Weights of a small contrastive audio-text model: 7900 steps.
Rows from block 3 of the text encoder, named by matrix and row number. Rows with one number belong to one attention dimension. Each number is 128 + 32 x the weight over its row's rms, rounded and kept within 0 to 255. All counts start at 0. Numbers have three digits each. After the name is the row's rms in percent of the matrix's.
# q: attention query (text_encoder.blocks.3.attn.q.weight, 128x128), inputs 0-63
# k: attention key (text_encoder.blocks.3.attn.k.weight, 128x128), inputs 0-63
q.13 053:128111160128079172182160104082151128118128119135100138075128037068128128118148128212109122128073128128102088079128176128137099128128128128137167169139128161060177128106152112128113128113128128
q.14 059:128128128156128128132131177128162121126160180195115147128128217092140128128128128128151134103117191128176106128129124104134128100128113155128082174138148127128128163109165077127140116213112138
q.15 068:080079118090128161148128059140162131058164128128145072115111128128145128206128113128128104128133128157195072128145179134128103146151154138110100103101084173128128128128033105185089159127128128
q.16 113:135069150143151157128062128105128095123106165094090128111067131078127101111135078135128155217064140031087151128107109135128104143117100133128147128161128207169128079149101092119150159141110157
q.17 098:161220128097128140128160128150030188141108124168071099143161128144148156122113146110143128192128127236183128128128178120131141115163180121095093115099128079128130132140117147114088134128166107
q.18 113:056128116141162130128064128088199128112128152085128047128103158128163099134165109128128137079065128101114091128103123128115092124127093133089128108168119141128128128128174128130101092078095122
q.19 078:095128140157107070122165128105255127150165116172128154152128093210128096125128153128128168059117152076105157137148079135137151100072122128165173169120128128150180130153128143128206117090127118
q.20 070:042127060172113128121111161088208123141113149128127143073150128188128078163120128128128148094097128128089127136038052152128128107049120150187128153146185118162128127128156114099128069128128133
q.21 056:063093077116128112105128090079178177114128116131232128099119137148147128201113128087144143116128128143128062128101128142128139128096128128106149128132111099128128145101137154116128128128117098
q.22 057:092147128123128084128128128128128087128130128128111155128171218128128118111162128139125128154157128065128128098151090120128128128128122113170100143092117128184050128117084104128128243128145128
q.23 138:128128128064128106128128128162162128170148128127128106156208105157094166138168164173109164111141128187171118092128134167128167119096198178109137166124145103116128161138171128128132139128168138
q.24 126:097064144137094128135171085151255105128128133128190135112128092157128145128142150128112128012058128128101106100140129154136145116088128134179165150120128128128128128097176148145186118054128070
q.25 069:080125147132128097128118128046228139128135128128128128127128192128122128139128096128140147074128136146128128128128128137128104128089124128129128182109124176183128146109128128151146105128119145
q.26 057:128171128117107166156087128137050053128147127127083128128112128192128119127128128128132109128161171173199128121082220128119128128112154128097128103112143128121050128128119128161070128202184128
q.27 134:128059128080119109128110107158245136128128128094128119132171096128104162101178128166097196081070119128128130075134128160181128118106155171152162128128128155128132147112175175181144113097147134
q.28 111:128235128128113170128109153128000157118108125128083112128124163128134134140096132104149072212207126176139124158129150103128128112188144122088081120126145101128088128154128109093075124222128128
q.29 048:193154096084121128128128103191128119048153077128135128115146128128113128130099164083128128074117096159154116128140142178128128106166156106128124087163176084084128128167128128110097128183119089
q.30 063:129128094141128128091128141090128100077137128210128143157153157185128132128128139103154129128153181169168123130128201098128128124064151128173054128128164104140104128142128039135086206096123147
q.31 144:128166106174128158086101128088044086088128178120122140128050162106164087145128073084153087171158121094128128128112108128128103129143076128110096097154114128128135101119128063089128116136090147
q.32 141:082128100160158094071128125112119128077095114190129128128106148128174203161086084082045085128130128113066123129128190160128113152108142087128082132130150128128146086122106122128164128153166131
q.33 166:040159128195160076072128128131136128128140175154122128079082132107173083134128093102166090081189074128129128147128110129128125134087118128135165119157100128137176139124137128101145110076098083
q.34 145:098096128128128148128114155147138080121155138128128128099156128124117025212080117159203139128128128138164128123128128122176141192117170150183139142157152128128077111137088128128084128128093166
q.35 134:162046128137128128157140091128206151128124131128169125106082094100141177100134128165128146102019111045128065129128182141120132134178107115188128128074103166153146105125154128160143112112127128
q.36 110:146053134113133145152063128138128124128128143128128128103086116128176118128145058167140128118057080036094128145128185116142136151194118128128176128115133201178070079113184121160128140128128121
q.37 096:105062128142102057142172128150215090112178121128222159128128143113118078106128122128099169073113128128129152076157118128121105141128109124150121144106079130132128180086110104162177129017053128
q.38 090:128128128128122110128128153128168128071159158097128170128128128117093065128128087128146153183128159128121214091184128120144114173107128116175128165143128198128128061124040084173168128128100115
q.39 094:111189081128133128119128130117076095070121128128101128076114140134129100180085125128148128153170179174212128142124194128150091165133171134128037139155189073152024144128128066124128168183081128
q.40 075:132039174128128168191098174128128128143128128076060128128128157086106128102177104128128158128087128063079128109128076153113116128131128131128186099160103200122196064166035128157116128147128207
q.41 138:207112148128071128140183126146128115128129153155148219151113128128123138128105111168074128188128128027079117154128163128128128128126128119128161138128115150169094128184082128128202128149153094
q.42 093:063095146128103128130079094076196129107120128034128128069118151128148119128176111120169135128076128108112094080111184156141106128128119126092078128142093119125092125077173092118073128076128109
q.43 058:128108128128140128140144155105150168192087079092149128154131064128128126073144117128120128127128128068086065128151106126093155135128057117137096150128065210128176128131138178100142128049128128
q.44 064:059111045134156132128128123095128000128128128088128128164125119107128128167086067152128128128128128178128131137064128129121107128128128128089145151128221115128020125128169140128062185118151128
q.45 088:053128167128080128128128080107237128083127105128128128071140128134133123119158132124147155121066103128083085052101136186135125122128128116128161128128085128154128146094128139128104149062142128
q.46 086:082153128136210128110147151128128165118163114146155101180164128164128128122153158071183092015155128220172128146128055128128128117136128141128093098156115092069202130104194128134128128147128153
q.47 068:128047167090162128128117128173134080105128128128149128111128144067128128128110098128146128174093108155128128128163067154129143147155120128085128123128074198165128111126069166128051184110142143
q.48 109:133128128118056160128101089142071143083128100128134123091114081158128136172062105130152108183181128158141165097128185098124110140160156139128128151098116095155013128144128107124128128121109070
q.49 118:176158129128098192130059128137000136123117131117128131106116135088136149168091099128112119255149150132131128117111198117128107128181160150128139128128136136186046108150074118128128128200133120
q.50 137:141128165069152128128107128157169159158156072114101128150184128151096160128156161128139151111147144221184139094128157128128128128128128179105116158130139097110128134131176192164095131128152140
q.51 123:128065144091101107162163109178237148128137116152139149128180128167112157120169128128073170079078128128128128113128136170173146118080161173128154161128114135100158159124162128181183128127153109
q.52 046:107069128121077179128158118175100076128128132128128029128100067128128144188087128128128128139087128128128066199131128148128082128165087105128128134152143137128121128128128125180128128128100166
q.53 071:128229132136177128089128188095022176113128128151074128144128179160128128177131126128166128128128178194159133161091134090150105128157144137081000112128183083142077177128128128128089105137144192
q.54 148:160183128093137128160081132142013149128121128131060110148148145136109133128140118128126109239192144214175140127128128121160128132161167162087119128128142114157128097155095128128128128221157156
q.55 065:168168128123076128075172133128147214189135043128187085133167090128128160079106128128128128063128145128121100128128155098114168142162128104122128149140128089111128161136128159077128165033193108
q.56 074:107131087128128068089128104118194188144120114212121170128137143128154124128152128128128151128121128128128188226128098128128161140128124126128107096183128131128145128128209129128128048131097128
q.57 056:128080152108128101125128128164128128128128129128128143128113055128113162101146128112128128085128092102128052144091122178135179135162122109128128128143128171128200132137148162128151112177188128
q.58 087:141128128115128148128128132142090057146128128128128183125084131128119133136106047128128136225128128068122150067161099111118128166128128128156118111128128128128060128147013133144128218128146117
q.59 058:128042143128221095128128126144199085061163114128094128128128119123129117128137128128128123128143128073125167128140128140142122133131128140172083128128128228168108128119128121128163096128167128
q.60 061:128080139128095118128097128147146057100104128048135120141114128126128128128128131128128170144113104078081179024128107151136183170102128120128128128128136128161115147122128128128160083059128119
q.61 066:133128130101128206147069128120085123128128156041128090128057151058146125147128097128142096160094128185156128136133128124112082134128115118082141083163114138128128128128162121153128121133061128
q.62 127:072126093182172090077169128087128128101125177159145128116090128120132084127125120081142128036128128128095121128119080116079097132080071095130109110167140123128128117105128082106153128064099162
q.63 100:154199128127178167128128188140000128128128128167037128143111132159114123186128113131129082218189153188144177184128121128138130128171173139124128114132181122128105093177092128128088115218128179
q.64 174:128128155182128128128147090132128108128128174062079136087065128110169097079118128079059104085121106102113102184084155128075068118102128081120154060149099116098125186112128094116128152128143126
q.65 134:128128149085096128147128133217188178200164087142152162052143079128101136128128128157157168128154128158128163129095204117156186155128128128128128109088116121141164132156178165149128134133128128
q.66 101:195085078128128148109128128128131191128128114128074128128128049128128128128115147128128145218085128106096146155128225189136100159123204160128161126128147147213128132128128146188128126128115090
q.67 129:128128080058102134097117128135128128142124086205095128188128143094106128168154128128169128184126128165128139128197115128187149127128163162163126146094162114140100127128138145128097101128128073
q.68 105:105188114141128078128082117099137128083129115109113116128128192133149073164128128120208113167160131148128088128128128128127142062139091099048102103138154073159102128097128128128072128174153102
q.69 098:128103112128117128128107164134140128128165082112083111128100056128128128051128129084154128128168128114034160128091255152128097128133128128098128084162064113128128140135178128129128135128128128
q.70 079:168128119145128128128129052128128128128128128041103090107134128128131128074152095144128128116135131163175136172186190128139144103162096128132131115106062128060099128089137051150128128120186125
q.71 139:181119132125137165130105135089102180128123128176101120128101117128127128086146128128077126095106128122058128143133244084107108098109113125128134128148114128105168165128193150116128102095082127
q.72 099:102128122132094089127089142103107128128128128149134128128128128114128145117166128144089121128128194153112148098072255128128089128128128133134119131128128175128128108124128128125129133128078083
q.73 064:190156137121128128133131194113128139128128128115078128041107078128159128166139134173193079114118070128117122074128148102080128107172102131156128132128128128127140106141128136134128121196128128
q.74 083:157106085128128199110128095097099132082128149128080122128129212128121128159151128206133104161144128169128177070144128067136107112166095128128123164128121185073120128109088055128066181130128125
q.75 068:154128128114128099147095128136141128108123048157128194094128033128135128091128128103128111082179111128128128128128166142111143114102095117128121128122119145128176173106203157128166093128071101
q.76 059:128128090122214130139142128206102141128144128100158128121128068128174143138111135079181128069144128128158100149167155128088109127112132128093145128116128117128138128173128128125139150140118128
q.77 070:144079128128128128128128128049097127128115044128128128128087128128128128058128128134096106128172155139128128128108128157166156098121128131133021128128107135128128128140128109128114098128079098
q.78 097:147101128132151128141147108128159128100106166059091099128128185112128069128091116130143109066128088101128137158188077128127128137174131128128129144128170128107128122128128070152128128147163159
q.79 054:128129128128168128128115128128128128128128128099123086074128128180128142123113063131105117111155132126174127128128133155114128128108128166123099128128163097212046128122128122128128182128149104
q.80 095:158086078126095152121137112128146104128144128128130124167128135128102128127192146137128150128105188162102095061162022128128127128128097115172128132128128186088152101155088128128094093097072128
q.81 058:131122182108128126113110128134139137112082147164146128128156212155137115127128115131124150128128164163193217116128128128128158093128128128166059195128195149133048093113090128092128141128128128
q.82 093:159128128144153195128165128099146128110137209123128079128058123071160141128096128128111112061089072120074128127148255092128131128128141128163128098156108118085175135141170128130128073128152128
q.83 093:157128097118128136128123134113128138099159083167172110075128042139138121128108119128146128026107128128074128171177128139128175152120101121131112089130176117129250150128162166128128085036129149
q.84 078:128128131128159128128128128128126171128128050182171181118126128205140180100128118078103173128189130128094125135114145128128135102040128158128076128128128128128079128128148171098234134089114120
q.85 108:092071121128165128103128128128092077120090192128128128128128212128110101163128110128128128184128159123197127067121000086157112121160112135128149174112147194070094080127061116128091149186149128
q.86 101:160171146109128107144128156128143179167183089128128092082128085151142128128128128130128128125162128126084090156128201205108134127109147108095143068128101062208174177128202128106135095121128109
q.87 066:128097076149156107128141128128128055128128128098128128208175190128116140128143136123108123128193128125161128128128080128135091114134109155210117128115119180128128128217128128128148133128133128
q.88 068:128101128163128128192128140155142128128184128128116128090128162040119098128128128128152128142145166132128147128078132128128128128132128111128110148128128139103095128128139117128096128132128128
q.89 066:128146184133158129128124128123089136128123128133128092143126199128128134153122128128128165153128128137146033132124015124137184128145120114126217052155084117116195146095128120128128084128128140
q.90 072:128107122123128085128111084065087099110128128128128204221152128100090089128128159091080178128128177128148148117128025128128113152109128155121081131113156128067096101210052117128169128123128128
q.91 092:141218103106126101127128074128032167113088128128128173111116131110128165155128158096128126128128130097141124172115157128115128154071152128066128128128190072139124128132080088099181118136110117
q.92 063:128128128148128196152125183140110128165128158038080135128128193128128092122128111208128080184128128151120128128082169128128128098199128128128125137128128069123037107128128128108067128137141128
q.93 068:128128143123128126127128128128127165174128128128138128035112138128144146130128109123103124128145192097143127213099250177126120126093157130128128121128167040128067128128128060128092163147128104
q.94 050:128121128150128128071165107128123174117104069162045227128128185128128128128136165128141128180199177104128130076134128128155118071167128128227128193128128128063128128128128074101159128099152133
q.95 058:128127185128141205128152128102093095090128128097128123116116128050122076162136128180153128128128128169128187128148180089105149100128128106128142181131165126128076081132092128142128190138119128
q.96 191:149128128108128145137130133188155128128128100128153128068154095128128128122145150172192128128144124147137145128130128128123221143192116146157113097128117130132173087128128128128103128128128128
q.97 192:116164128123121162084136131111156114099122125180102128146158128099159075152128128150243108142162121152133092128195106064121198143193118095170102128128156134132128109124092128124104089173118095
q.98 159:191224128128063130101128128113128141128118128191121125154152177101107095090128129157128131128179151185132119143208128100135196080128093146128128128089128037122128161128135150057118114158118079
q.99 177:121128152181109139119128107108139128091143191112127094116128190086155062128125057128168075128151103142128089128164103111083150120156073069128168091120094089128128116094128089084067121128148096
q.100 117:179128195145127196164123173107095139150124167111128103052128128131114164107132145144161138079080128128128092125106128128076183108128077106146128128128128128128225161128208128089092128082159209
q.101 086:169136138128091223130114094105128152112128142169121128128107082128128104128142166085128110128053128128128147164128143074114221054212062128147136076128128128118128108139128128110100068146114172
q.102 112:107139188127125128151128128174156118123164128128166128128128152107128095155113128191186149130128128159159043128128057132122168162128128108091201106128128119136128128128128145126128109128128133
q.103 083:141139091103143111128156155134127128128134105232128091180165114119123128135109128107161128128115128128115128128183000209128093163106155128101125128092174128147118117160086137167130067128088128
q.104 076:128152128128128056128128149128128128167131128171128175128135040122162128162081128132075137150163175077107157111094136168155071128086161127091078139128128128154019149235128128128176146127128134
q.105 077:094167128135196055128141152128128123115147136171131128127155134128167149128128111088087175091111154128128163127156233128128128160128196151113061139124128133124026141128126100125205162177128128
q.106 078:128143128128140140128152128152067110113128209128125128128119128054140134193076074163128112147111188128210151085128128128128128173128162128128084155128172128128041113166128128128128180128111140
q.107 122:162136116105101126128078128082080148125092128191126194179128140165128174105128128128067163125131128106128148166128128115128124090079128160112074150119176128164145146145136148096176122128119137
q.108 082:134104175145110128159165087131128081140128209072089115128141128073128067132128168128128128148061129156128128091136103038127189128190128121180189128128097128128128128128078092133128118128128168
q.109 063:128158151140154086155086128141159128107160101128128134077101079128128193169059128128128116082101071095126094211119128205128140188128128128085077143151156055153128156135212117150128128128129128
q.110 128:138134099178128128078128116082086162113097208128101114096057122068198135109085130081128072073128079105059094128124212078128128135151107054173101128152101128091138158147139128122107077123100128
k.13 053:128119128138128128200190111128228104128176128205128099128128085170128138128141166178128133122138128118161128128102136128128172119146000133128128155128128157167128128062163121168197128148162070
k.14 060:166128099128128000069056041102128134128128128128128037038157128130128128128120128120128128128128095116124089121128168128128151090140183112128128142128128128167128126117128128128201128094128095
k.15 079:132128127128083201112164213193128128128153149150096153128128097153098029139138128128117176128093128128128128177128069165150128149125128128088128128144083100079096128128128133083098123089123128
k.16 108:128151109098139048136093163158172156103128128101146086116135113128093128128158146128170128128106140120128128124134128112128128073128117147128151166101205177128162094128175079148174068182189107
k.17 091:128128086175114101098134106098128063128128111152128128099100128110218079173067059166111128202128117140136128155128136123136085180106141116134128128202049127128128128120076115063095172066085137
k.18 106:128114128095128136137080163215189128130128128112128128125127093128125164085159158171072194128128143128131128128085112132130187094128180128128128128128128129128128113169176121184179101176186128
k.19 087:106133170108122197140119159103093128156103128116128176148193128057128183103130176120109128136128130152100128074186126128069123128128128128096128148128152118111108128122128179173077129197113168
k.20 069:128132203098168152108055064061101164128056121116159107067131161067128179128130158128152132128128128128120045056128174120093162112143105128145148151128128128184128128128128143177138048128180128
k.21 076:123128232121149227115128128164143152127110120144131217143153102128128128128164152168114128064086136124140168116128128128120129153137128107100118081117128128114069138189128128146114142128102168
k.22 062:103165128115120098039122146081062160098128128097075128128102192175034159128118128128133077141128113128098081128110184106142070136144128128070112178146163102104175128128128135101128057128128155
k.23 127:098087111188128096081127118141128096142117085133157128094135128128185061115065128137176165175128128154097160128132099175142135156128043077145110128179092136126128187101128128096128170103094122
k.24 143:128128173128088128119193128170127128131113120122182178177128128076147128079130200109128128042114135128091146103134109121136137167192128108086108071105120128128076191173113144128128130176128105
k.25 070:128148139091156128122128166128101128128096115136128178128128128123128138135128130085128128168102141128137128128128128161128128055128094128128137138144202128128155172106166128196128128128185128
k.26 061:113175092147120128096147164074120128190128128109122128181060165130128133128128128090128078105174176167146193168128130164166066128128141128100128158121128128077128128109153119128074101078079154
k.27 117:111116128178128128077161146184106128143139128130178136120128076128128074075104175139190155128124146153128159128128128151128114155186046072128110118138132103128079207118128114103126145132128128
k.28 110:128109066144162071149128122081099088150123138126062128128128153167190147175103047154079144128128113125170117150079151118153115128091160137128146128170120164108128110080104125128124128074129158
k.29 063:141098151148128179128195128137113128155128141184180176150128110128182061111128128169128128084139161153128149128079128128128215128129177128144124128128045066128088128128098160109089193089080166
k.30 058:128128140115115172053107215128061128193128128113104066145128128128139128139128128117128098134128170128128136128141128128190173115121120137170105103150128100096166140083128128051128145108128142
k.31 124:135167152069162151128097142102155147136125128127084133142137128128084201152199111129065101096116128107160086128130151128109126088087211169128147128128167149118154054135170128177128098128128157
k.32 148:128188192111115154147193136198224144091128134109152105074128100114104110158166140138181155177128143128128073074160128128128175128117127145146153107075156128142154088170062167106113104128128094
k.33 153:160128180053128089128094128128067176128133128143133077128175128086128141159171128174186128147128115153118128116143145148196159142125128187128149087089167128122128078191118114137089128133131101
k.34 138:114086100100128086128128128128194171128136088128143092188154149105138149123179128128193107128104141164158177104135098128123177128158166155188133142119128129039072102122129128113128123158128072
k.35 134:150124135128100128168074128128218095061192144102230120053069145125118155097070143105097147131111164128114128128171193177112128128151081128130128128095128123170136136135214091128128129164156062
k.36 140:123128128128167095139076136165154119128157117103166107046103128128148130097128128128128128148103157084125166177161128128128128127128112128162122084101128164128150128113183053165154102177128132
k.37 091:128135179128105166128130133187204128128111128140174117128095111128112078136158167131136179076073152128128139106128074189115128162140064115128139128119047075117119111153128116128128161128094046
k.38 083:128128128128098158128097164138121128147178128113128128209128148106048112155200113133107146128064130112128128103205048128128128157126128128128143128062128113080128100143141165132128115147150143
k.39 110:128124134128161022134128128069072094128086114128128066094099149130176127133101074128116076147169168128132085141029163184173128128132154128147135128158147128126137128119129128086116128059153128
k.40 090:146139128141113054128191132190131186128183138128157128132128128128065154128162113150155159156135128128128097172169125128074101131148128128128128155108116128029116113080128111157183074128199120
k.41 131:128128109128128128138191111128122112104128128065128128185125155104076116136128159114190059107157130128117168090151157116134095128133097181081128138077121126145132134143128088113128054169107112
k.42 098:144128190107128128151062186223188128128115141113088191155141071129151171128174154150060128083096128124119128128128103167128128088153178128146123083128180156113128091161151128181128138160128136
k.43 053:183128102092167113127128128188128128128116128128128133128157128131128185128128128128128131136068128060154151155128180097143113115115128130099123096128097159081197128116128173180128128189128128
k.44 056:130174133128128122148173163022128108069128128161128104068150163136057085123128128036128142128122128187129110128156175080128202096128118096123128138128128128194105128110180163051128100103126195
k.45 099:120128128128157177182128167128128148168128154128147128195149056128156153076201183128075149020128132128096156128128128128144091159142130105108128075128157118045073128128128156205128112128128153
k.46 092:128108124128128128128086128170101125132128129179081128029128132131171160110105110128085196179137135135164128153089137089124191126128146103125137128133125117165134130128143187161104225128119128
k.47 081:127128134151128188128172128187195128101205138147128128128118122162070128114180131148104128085081126110151156128143063133142100180153128128128106113111100105039066132128190128111096174128118207
k.48 115:111133161158128144154122127100096052132115128128110141218110128134125085153128105122128059068128128128138133128093104174188089171132128122119107121128074096128072128158132128065099128084091119
k.49 120:115154111175128048118072128102132086108128128121128079128102137190123092178128073128186105179128175128156111128084102156128121128102144145177128128173099158142128081128133075061128106081128086
k.50 119:102094098192128128076141128169092116129116084167128118086133089158195073124059128128128176185129135145128156161138095167157128161128042070155127131185087138107109189097097128082128128097128128
k.51 120:128098128169081113128171105159128124134136092128189128112129131111147067128087164114187148150157128158096160141128104128124118171169057089116128124128082128147093192123128128077100153122096128
k.52 051:168113128131163128128206169128155107181128128155152128072128046204128105128128110128101150084107128109151108128098139054127128132128128093141128065143098128113128128134128128175161128128111147
k.53 078:128138091128150026125058128084076095190134128120085111077135122128128171154085057079144092182176128128128121128128128128128128131128128128131128128128128139128128128073123089111133182055109140
k.54 143:099122095195125069128098138125106105128129111128101090075128132183128081165086076154183148205131149106140146162139128170129128156128086128128148175217085128107156117079105111128128162068105128
k.55 067:161128128128197075151103128140128128187109126165128165128114128128201207128128128145128128128113113113128151147128128128209205102141128128128110074131128118164128128176102128128128178128078128
k.56 081:128123194107128128141016051128148173090076117136128104077128128095114128110100128128107190128147117128128055097128139128128208074128161142128128134128165128223175133137093130182128166133201056
k.57 058:128151140128128192156131128195128136166102134153179207185164103128128128099120182114140149141154128126105128128128127128072129110128128120117104128129106128177099128152128192126057163128128178
k.58 086:073128123128141128151139156093108093072128155128089128196128128187047128157181135116150128133128128128121121128188113126128021128128135125128127128128133153128128112128128128082105045128116229
k.59 061:128128128118062158146128148116172128070094120128128073150128170131047054141128114067128099189130128099091128128174128185084128047116145128123139128092128128135116158069128128093128128131204128
k.60 061:055100176158142117255082128193128160086128128128180175174128076071128156128113129143128125061128149128128128135067128128042128195148152130128128118095143128125096115162104140128128127128159131
k.61 069:148144119137128017148128049141128118128175128144128135070110128128128128139152091097076128121128164108163128160092113128160134128151119130123128131139128128128119128120200104130152141027157128
k.62 113:128163158049160154185128127093158164128128128113096148128146160098092209125128128129060106109130105120159128095140162128101152095103207161102136115090170120147162086128163128189128114128128143
k.63 102:128155065128143054128128074088095128125147128128128086080125141128128120178086070128162099211174124103128128128128126105121089128095128128160139188128085128128135103076111128089128138029145128
k.64 145:175139152128100128138230079149180097128128116103150128120163147104112128128119128128130169182128141146125158077128162142128173128074111140118111149128110157128128128128079128158091163064128127
k.65 182:142083128169134172085169085160166085102118174162156210111082128164162105128105152083088070111088094091085106179157168090128128128120063086161086121137110156119160165120169128128180128168106128
k.66 129:090143128128128128128193127128182083128120139128156186128121128166128128124128128122093103092069113124128128139082134157170070118126111083149128172171128184098075153073204128194133088128165129
k.67 173:096138124098119074129115213134098213128152085144155128178156122128066202122128112150216085155145146128128128093153065128106148129142139128128150128128146104128147082128088121099128094154128085
k.68 119:128110160116165135128024186128097128128113120113128128135128184087146071128144128190128128185128143128181142128135128071151124206128135132128106128102102134128100128111064128110128174170128128
k.69 103:057104143128172126128000128071130114089128131176145136125167140102120092147128126128128133180128128128128082128108127126154159128128128135180075124103142128162128104133169088153128128183128116
k.70 095:187148146128102128135055118190104136163104096086183069128119128122182128134128107128170175128157132147128151159155130132163165128128033128121128087107135128204128137092128107128087197128128107
k.71 115:118155128148089128144121123177137128064135086173128119097138068188112156128128092116145152128118168145129128116158115189145178064132061128161128128129177125108181127117112177142128132076088086
k.72 090:142123099162147155112109164128128198114158128136116128147122125128128048128114128128137106128128133094190132128148108150090152164082128121136170103153124159214150128091209105128128128128170128
k.73 074:128173032128128121128128128128128128113135157128128087158128078128166128120139136070073128128099110144122117149085128174107138128165128124107166100128149128157040067128181082160128128139135128
k.74 086:199186078153104119102178130128173128128188135072128058126110128083153089125106127079128128120128096128128128128128128156128135170147111116128193090128133128203058085142172128115128146128128142
k.75 079:128105128128142084106116138128153138129072142128115128135149089115074167109125140128128066100117128128128043121128067146117128107112082102183096094088148091128156125193128108093181095128128101
k.76 057:132079050110128128128104128128096049128128128178207223128128116128108094128186172128128131119128128172128128145150173166128158096128128128093128131128123122128128128175128128115128134128138137
k.77 076:070149185140155128161128154128133191154064128121115082124122149128115180128106115171155128128128131139128107128161105128179168111128061128203128061128150085140128137093138090128119137128123066
k.78 094:210145158109078160144227070147128128145077109079157128106122135130160128120128167118128181107156098176085132128108128071154128105183128131128128153126128128145078128128009128113108128128151128
k.79 047:041128128108128152095058111078128153131162128087128177128132128128149084128089185128128110108100128128148135128128128128186175184129190128121088199109163083128128173098128119128072128160161128
k.80 081:128128123128136128096172128177126156097128175111022125135153083104106118150137128099128125154081128052128128107128128107062078140128154083128174120128092153118130107174166095128155128093128128
k.81 058:187128074137089196128186146170123174128164100118128135105110170128156065112124128128161126128230145150128148155128153091128128154128139110128128128122128134128182128063128131128128162128196128
k.82 113:196160107140057161128157128128164128084155120100141123101142088128128128169128128128107205117145145128152155096128169153164131128128140142115143162114157124202069145128130142128083195093155155
k.83 084:128114154111135128175185128128145120137075128177128128112128080180128173128105106128154128064128125128151122123165104128128128067147041128128101098063128128053125157153206110112128148115063024
k.84 086:032128128117174114128128128101128120149103128128164128168133128129100135109119108128128077170137148114128153158184099161168152139119132128163108128130125112068202128128150136123168124128086086
k.85 107:203152128139128224075191130132116125119203151128103153119123121128128085128128173128116128154128098128128194139128128128077084128128180128128155158164098166158128128091108167128116128081175236
k.86 096:000121128128178128128056128081128141105128148128128141131128165128143175146124137146128098077108152128190050128128128105128154128127160130128120128108128128117135128143200128103134127178109064
k.87 079:137135126139128193074157155089128128167161131078133145128158163128128128131163128109128086119129118100134097146137130208031091128128128106128129145128088113128128142128128128173157012106128128
k.88 065:088128048128128125111083085128175104093154130091077123110117128034103094128162128090124116134138120177128123135071123163094132128111128104107128128116104108217118113168171128128104076085165128
k.89 063:138128119124128140071157142115128088130171128128022120128128102205103128092166125128062102114151135128128128128137145128114128133112128128065155158176100129044145128146081140183128126092080176
k.90 070:128131228128128128151100128115128139160128106062128128106128180164128130128084129128193118128145111093071128112190128085135128146095156119096123128167084188096174128070054145133148066052160128
k.91 103:113119172128128072176181128128113125138160128131178154111086170138116128139153090128140128104162128132128189105129128128125119125104095150128123143128112082043159128130128123071128128128083128
k.92 079:128192101150089123128128108128141147148202128128148049147092064120128115129114143128128119128123116104145128133092152128128128157128128133091157122130164128255084078098172087128122102128128128
k.93 072:011128157124123128144000105128135148162147128101155170128128188043145144148128138172128128142158127128167118131128128128152128166121203126143128126128128109128128128118128128119067211144128122
k.94 071:157124046129128086120154157128128121096178127067128041165093128134154128128128143159120104097047122119115128128128128201128104162128108133109160098128128127135062074126153128128153018128128107
k.95 071:245128128141064128117152098141157118124177134087150107126141066155149128137161154114120128128153128128074128127128134128085128132128101126078150131102128182252128126072177128128134093128128107
k.96 164:138089138186147160175171081104141116128092160158128128117128128101191102136089077165053128096090128128128121139066168128091149120128166108152128121193043165102110154128105140134147119128164128
k.97 139:141089128118128128164125142128126165107210097121199124120128091042106137128162139158158157159111128152165128058131100128104161211128128179095168116052128128091094078182060128111061186128128096
k.98 143:128125078128094128128094128128099128113193085128178128128156128065093136128128151201182115184128152107132136092123128128130141199153154138114129155055143102121128077147030036128128149176137128
k.99 117:128128122127184091142069162128113171161128084105130128128168127128167128102128120157189159219175137135128141144167136128159128141128162152126128108103124132146116091095064101128129128125128136
k.100 106:130128128115131128128128100128134058128114162136059128094128128191132128128122163128040127087120139129135128151115168159124113093128173142150105114128185126130158142161128162192128128130127170
k.101 082:110161051141128090080128138199169128137124128209101099128131055191152181132137128128115101128128138126161103128120128186139100128149117128163141159128183143128112128155186127229116131166133128
k.102 101:173095128128135139128118125102092100175128155102036115122128127128111086140151137128056139069128112151146183123088108143085067151144190129072139138156125128162128128171128142181083141104128167
k.103 103:128143147128128079162128139135106128155142084154211076086088115167149168178120077128186162128106128162133128128117116126123139090128044128128155128128172126128151132128183127119098128107073023
k.104 095:072116167132128141148000166128123128128133123147128143129125199063128106127128103128161125239122139122165128128140102128125128130067154124128093176128114123128128129128135128167128128128151122
k.105 073:129068162108128128128128128128092074128136098149201172127117170113128086150128101186182128211170147128085148111059163128120153128101149128096062149128123128168202139109128128088128158155128053
k.106 095:128128122139091142128142093079162128165169138034169092128128128095124103124128128128128149138143115161107131111030147117076128166128152139069128198092076122192128133128094121128128104110176192
k.107 122:061126152128129128135128144143128152128108128162180138121105155130136190114123128158183128128128127127104128149188128129128165097128085128182128105138140128049211152093065150128128128139092079
k.108 087:220109080128128128122128128128115123122128128087105124128110075184111089138128123104128174100128128109128171125128136147128060148128128130031156155170116128193128128128146128128106128109169233
k.109 073:128109201107190128134057156088128128157128125197128113085144128128132128146100168147162164096127153157128128128128128070192172082089128128189071154115176082128125158146151160128128210136073071
k.110 154:183155128129066143170151100115142087099166128083125108102120128120128106190119143145128206112116166128151167077052128187128108128128128149087143168128124128161071134143138128153128183062123171